Rows from block 7 of a small segmentation model, named by matrix and row number. Rows with one number belong to one channel. Each number is 500 + 50 x the weight over its row's rms, rounded and kept within 0 to 999. All counts start at 0. Numbers have three digits each. After the name is the row's rms in percent of the matrix's.
After each channel's rows are labels from the 100 images, of 14848, where the channel reaches its highest value: "strongest on" is what is common among them. Only what is clearly more common there than usual is listed. The data: short English words printed on busy colour backdrops.
# convs0: first 3x3 conv (model.mid.2.convs.0.weight, 128x128x3x3, each kernel summed), inputs 0-127
# convs1: second 3x3 conv (model.mid.2.convs.1.weight, 128x128x3x3, transposed, each kernel summed), outputs 0-127

convs0.66 110:382441430502460478525565509455476398551553463504507565578466495520568480586530540530539566558565618488519379541401435506503510524440496602530538490578545429513570494570477591535502566461568493440415574481519479490541483493512516473444552557504543503499516459489526508483447554527428490442450478446471510485386554419465459474510440520499548516535429463551497483463423486506378477473491
convs1.66 091:539586530467428558510522485465475506531584446474519479484482507528532512468460463466601510531449516468449519527537571513574419573464453504482561511439474497547476558524549542451560441395389508521479557499452545550459576542490547567490482571484588553506454544529501509624467478398451512581463473510501426620491504438516498569530552552503536562481522444642509571489506510635475481509561
strongest on: serif

convs0.124 081:511520468464464581563446511554410594561466515549472563487454501507481446617485443481587576595468610466480494511492507533431562494599555497475574502520536528509536497461491509519523560577546515375503530593461417498392557503444473556433495441506526436541483453553535522465626546568493520521521537514486532526462432472501574481528509504471516520485544382471570551438444501514485540593493
convs1.124 085:501523500572566502549563514517475557490385526540525463579464509466525464510510616396559473552546493462530495584393510513581539531437467438494558503526600396604453554451503501412536456494566512498469530560469429478534488571449506562502546473594521545459548497523422560534416424511494513507517486612419489505555493498473483418496488426559447453528475450551460557560545471560454527491444
strongest on: bold; serif

convs0.33 070:606569518518584524490528444442648584514428472506506523495513495479450545437610494509432541531565478521471458502529502484520435497560499490492427470475544568550559494531552580490511460542470470489469439545485493520530466528551539451544496516453473515471440524416540542473459443507501517602556525483458564536542402492394456404515569554533468539450496552573558542623583495472618563431516
convs1.33 052:537596511468556478521550491419433493469451478546415483531512526577570448588442533530572500569528444476492548506473560598462421545589589478476475525535375509544455492569494483506512458517520369482512449427473440563405497480484518602474465554506460452468457526500497601478534422549390360464509435509517483519518470459493552522548556477482410490538544573503494466494549504487477491477454
strongest on: serif

convs0.120 111:524522482516445488433496392518483493506430492532514357549555494515494508486569498477536476516478467494443527502505527493526526514489468475451517494570510532527468493513507509512523490495478564506476451413528532540509486396488439534525472623491464453532447451527596594549366463641543490570584475504517463535550532521460540536558456495422526411609506501467309515562567448548511564451504
convs1.120 167:536541570532540448431575443484615518516500475478447517518428589496470475441510495540425554475611509524497479507492501509480450494527454451443396441481483449470561514583454411498538556483432482490543492586511503484494503498463487488486507482552577476518543463380462451481461475564407512475454444548515638425420528464395431549508487572562446463539455557504604383465440514489463477522478
strongest on: sans-serif

convs0.117 116:484476496549633422579484495553544509501556445450462668422456487487443558460508498473410557434472438498475434480526494457485508447502508512566399507503494448449488530532474445421418502562532446492513518638468525477483512486523506501495539411598545550446575517493507437525504501361526489500469476513619541427494478460517496474529428517485487532426463506570599476485424490472450534469518
convs1.117 135:446473451493482497596463498368471438613473496525593498390461439528527530581515480463528425522537497491491399525499534429494575497470548533559587490535551574488529500359384459447424493495565570499507503500514439564496521520479530463480504419431429537435482533542572585502466581477521448458497582506534499478497497498586512462388545505510511519422557476529443567554538463512501500494529
strongest on: serif

convs0.113 058:495523585476439488533470499486417495469543516527495467534528551495483548456457471419536502522450474511498559503443497493484541403689542515509549476528571482573489467493491550429452479565448579499473524542504334535470487456510488520428460470547487554513454536571526500497670537579425460473525513500464528528476432432503432525496446549523497559469526414479568562485518509512481570403393
convs1.113 058:490516391555560521432465523569491598570463548535542522511390460516394496522537496573555452493538516491432539518504515434431498585362547491514497434427542491503397426546444518553455587486522554498524468445459576485502561522512489469548515558517516496424512526468535551561517503534468517511463576493585620449556446514498451505490500450590477520550562455506598471536495424443451434525444
strongest on: bold

convs0.65 093:440533552461548480516490522464506484346433498473429466489522561522463481500500566499542570497471468553378444496421477450492514506581545479545409402536487478508555506506539521475502443524576504524430490477507461560549476470414520468397456506430449539487483500575457605478376479468474461522493487646556569528495502503446487521561548487467589515467495426481484500530438594454543415423439
convs1.65 088:484517477467532517480409447456460510469505561505514476590551528452536517542554499429542544541421514520534570492500601442571473562514420638487526520543465528570476494502523569569500451508488453468441562424426442473488476470481546560546461539616488548610486497536488466468538510386527508548476473537615449533441493476496514481445470430423450610435447439567424494488502422595490533532490
strongest on: bold; curved

convs0.24 096:485434556420492470503541532481503604527404587458523441505508455538483560585580484469439495473555567478474447548475435490458416561473447466459502471557514507529449465522607586455468489466531488580530483531500431505436463430512427491519450468488486481477486445498530535474435450435589468452548449367492459531495525613461590631600527507477474503453466583463476548505545519477606487469500
convs1.24 115:402467459517427386466516472641564389475543436527420462503507524480431610499505494505474591493443487615510534416467529477537449524435409585518535513485513529487529535405468523469511485518485545445534532569529579514531405556491526469581446519488543466542481495516462505456582499535483487463461398532542474539519435556559580547483447456498453536565478496523471556517413530447501490474598
strongest on: curved; serif

convs0.68 095:382510536508512566547482463499557443453497493498564495507511551524570444527469509478481488444535545466591515594610531509622414570528517492567541527492443532427459429462496470491481573528532457534479442538556484468576506514449468426508456561587547507446487490510534618502518458559515487423519586352508498587404535499534512503528495527489509508516403488411479499456422570476456558428556
convs1.68 090:488423494452405478586511513587465538421575484467555448516476519452459438527438435480453518497399513537571487523550552494498471552416437521478432534459503491573474550506552430559571483502450465514469548519531477361465466474421536482506409409511421478471459349534463474533536527513512571476528552538488460517494537575564544515439489595498513585525384550585459489484526502515475574525508
strongest on: curved; serif

convs0.110 112:534462495516428532502483457488402522536535616536495544454467613514459470417529603498497460471484442458502656572461544499507532516461501525400459511602476523475501441565478507465583542509447462511545471483464491469521477417470482425407468433562496468467446458506537531413605456603511481436510483524468601542521446558468483527481543442457517445615510414504509535503493486565461458437468
convs1.110 102:569467467439481463578494540556556497452533470483493500484476455433552498568460518453492437418490536529461409571619553489554535541503531476500539414459556542455506457388544433515532377477438559538483500460555465447505517404538502510533519459547513490515498403474585464492489570493544515476513558437477390497443592559516514484531466427457514512465586547552545536477444539608590463404551
strongest on: sans-serif

convs0.1 146:580536580485453512575487507513528527515448526489553517467416596590504469510389476492589465529545507453569638511509460475529476466502504431393503520628502527504510485471467540499554490524491564432500483520523428499463554460485524417466425472533518467474513491523510542422599471621565445513463506481509424576519431495537528502537591414412464579540532539548517517513591517578522563539554
convs1.1 129:447426462468492543562472501492477495568501562525525431486526486486481384543439496516460394433526492522447445547608484514431603487465480455507584495503558516496465552443534464573442458579601579457473465479529456439405493517525509536468503445502442529580417442569525538555527527423600505488513559456540434501524508524565567461467498424461434447411535449478452546506522388450543515413523
strongest on: curved; capitals

convs0.86 080:440434514517502429530535487454522489424470448411463531565541577514409510492515541521503545541392541494545563493429536514489524495461411632481563531490456400479507497498453571449584443513573509521515563506502534449480547516505494368367553530507480529486453582470604552510484483437540535508491517499514504403464486469488522464585605464521473544546542505589484495433446447532382473478483
convs1.86 070:539467457533494490452488449530605563525466426542501459485437493511473471561511527514511496503489567505506495494573491445508473457478562502581531482520452500359543480433423498511564499454396519528451476477547511473400588515513516547555435476592529596471421549451524512447485421502556511467436555440588455468509534498411411516454521513510440463444456454469639561445512372410569518504492
strongest on: serif

convs0.116 073:519616534505521496541428518559463500520549526506538530461447450475487446509488451462553544578481450476505511516532465467501522539583559536419572471505478495447473528515492520413531511623470543441507508635510395556479495456429459438510462502488561457511435423534514537461683502556428450453474486522560585554455452506495416533500386481446523600539519470460519538475416496445457568507496
convs1.116 054:350527507569530465512492549600438533487445479496493489544454532507470457507499525480490387447559469538491444541411574400482563516541466512516529545452564500533474530491546497460429471433523569485457544538616514564589498516468475476431538471558540422472556460493521466515531531556487419504444530538558585558511500428500625480524520470576540419584572502561483594518532503503394456481453
strongest on: serif

convs0.7 096:485559508460487495475507421489437462498616503434497545559494444445548488536491425545537488469490566503479515533564458654520531502570537458483413413552506604478535560486454529545550432482534537479494507490485421424497493499554435529501471498559485556523457579502566474386490533465443583526521535740532431496511528524547500513537495578487419506498511514538465468507555541496491502440509
convs1.7 100:551419557441575511533511514417485520480499454496468617492546491521588453505529526520541628515537518483548495587608453559476429510540439458478501489531495414515522508592441470455492592491406519446585464429562536565456524491563487431461580519492516467505550523453588491543486578511443498635547415528488435522526428446530525452477518529425511522462547445520561540548503520538542537439419
strongest on: serif

convs0.10 085:551532566502540505547536453509597457477412403544454475483513535594420508524503456545429527566565433483564405442524599518514518540467564541549511518350515454489474556583567511487468489516535480528456495474536530532518548607553520537491503479488477509519515468450444523455525462483464541544525531555504529493448338540395435521560480537625534416498444482533497554519518511527569470410538
convs1.10 058:550477534436593504478526415491459404509486464452472472532465477482552587435547516494522477477415612452409532534441419481540526498493395516455385465525502487535492417534392531469518503485513542544559530534558487520411518514553485512563509536472548395467570492388403381406531509514478509495497469585547504509521444523488525512395467544486534476529554486517563530542515493511413492605478
strongest on: bold

convs0.23 097:555524477543495478530494584398505562540487465527544489506495658529494578471554505472584451492469554568444555437510467528541439458493508454489595635499480523543440467514558530529532614459453465466382550470504549474496400500526494477424485539532549458493500507412486524528494453451478486541524524391490406446423464554515516434495533560518489500483423491588541472527527507569362529523502
convs1.23 085:415456469491458452542485501573570424392600517581578467529560466470569433500397463399449520545496499526459473512477502555539444464471493546466466410521494475496513516463521576572471445471551492535503452412478496518534562494436518501429475511529542472546529519528464499532580430490511504445438540479517452506499438653485496574586421536447549507419468405554537591504393507481530555451494
strongest on: curved; grey ink

convs0.13 086:463547593476561486556545487484458481563508549474531502474461517495432485507506549448483544516463490411543468557517570481417415499479518464490618587566427454493505473408511520460475505472530507483523481479449574500414530503583457612486477471466499509482570600444445467467491440510535547509624548482499562464503384535503524501497525559505436455519450511485497540511502603577586328459576
convs1.13 077:507493402506530470540593526519540535518542449500549439539430468546542500450405449551489546543505516408485597504462539467478566516442405478505505484557422466591499455464508463490457510564568491518537435490498448488461485540480389568544532531488580451529393454500522583595436585578547505486535455589475491594537483506420570472486509552552458547564482510550485470580436498474399508575566
strongest on: curved

convs0.115 062:531523516548507529450530600475445526526439498502510521467602499531441494570435465520514483528483518492535454450414584500449563479521502526474562542439522523619474530403438503428503480556491592526419490525509538549373527494594558577433537458492515578534499537618437519533597486576480549444545490529507545517454392500462411536517549539573503506394543494430540538485503491586499508488423
convs1.115 070:470558460574544563439516493480501481509386566556509503584430494615511514440480568516560437516476503492425598520422582465391487532465455475579532426565485563546574451558591492517508523525486524604517434468493487500477572481484445480560539505550495470485462519467401526583501440618502496516565488577517584470590423467422531507446495502581440493548533493475574527520516513479469512527452
strongest on: bold

convs0.125 052:483500523548486435457451541504501527558528612478483542436560497460482475514551480479551503543492427484464512474511459491584544558476508525436516496471556528412416546522502551483443418564528543481485475579435408527417576388549466470461484449542539505490418519538565461501630489588486499498489578542440524480348446503549657551503442486448519587497470439437446481489451514469497521460457
convs1.125 054:481567391544609538500558553578490590520455559525612550572409531506413478520488443496559572537525604518429540547487480438468506554461495562589510609532527545592405467475503494513510574459569474510564513484465457556542604578506447521576506457509507490479491554485480544465493539484540520517483464542451580510466388553406501443457482558531504509569500545496501526535454461474470490562453
strongest on: serif; capitals; the letter c

convs0.80 099:355492532404433510502484426444431521513497444503527538513540487422539508499460537588490541473512617457611476429552487434529490454492428544488496505514539458480492354507457571545538471477622507488517457491545484481432430479583466397460549475529587479490477526457535543568469502490517421530560470525559492447463508502635541474434488382453547456492500522468495523461455494507446472457544
convs1.80 094:532481418400588414521462554529566486498491464540470382506439546438498467472499532443544601524550503528389488493519511441540447486459478528533574467463526570425497493530467531546452448451515438575529468431499552474460573493479482486588480548523526501441498484555423528489515475485535501450473496449517515490414480506381456454505380398546402565526494418530411543547418522547586451480539
strongest on: curved

convs0.11 089:527513452506514535455478471522537493474508513573487503506523654514470421506478527557472431518512506581552482536446457447564421527571510525494517523484458473578497489565563483494514381560471555455546460535577548509491488451549474375473458535385491553480446494491440575522586516484486443520489550557454459457451657474364501527524458499564504532552441596543574555543520567511474473434490
convs1.11 085:453471487515453564464434499576511488495475484405494463588531491505378494575534427512359369495533502507469467509549477425526476433559472473417491415530578386502511533470542495504429450528504550472503430537516523496525477520546506520449434550391463606526507446467561477531522460535491524492378489559485460460518548480507448489564516437422490586572478520469478538541531470600560440469448
strongest on: sans-serif

convs0.98 136:431434560452549520477494414589501490469535595384596496444486435464468496486493550475462547454383469455544493654417462441519465510526507548484432409474503451485493442440452411416461418450521484502566500508581546488512512484462525482515432489495458615541593475516517520438532521473518504477511432597533497533434484541513447581526522485508454450516483478433469514461497505447619459471459
convs1.98 099:444513441486496523444524533569535498406521428510455506588533492415495567513496424497442628538506504410592547412438461514465540602469583511549471545434550510525443484459512539578433460509526434507473500490561495474416440483478598469539511544460502468502499535467449555476447553527511535525608545493524442532431457577477585367472467476391567564555504502531548514522501502499480584535465
strongest on: curved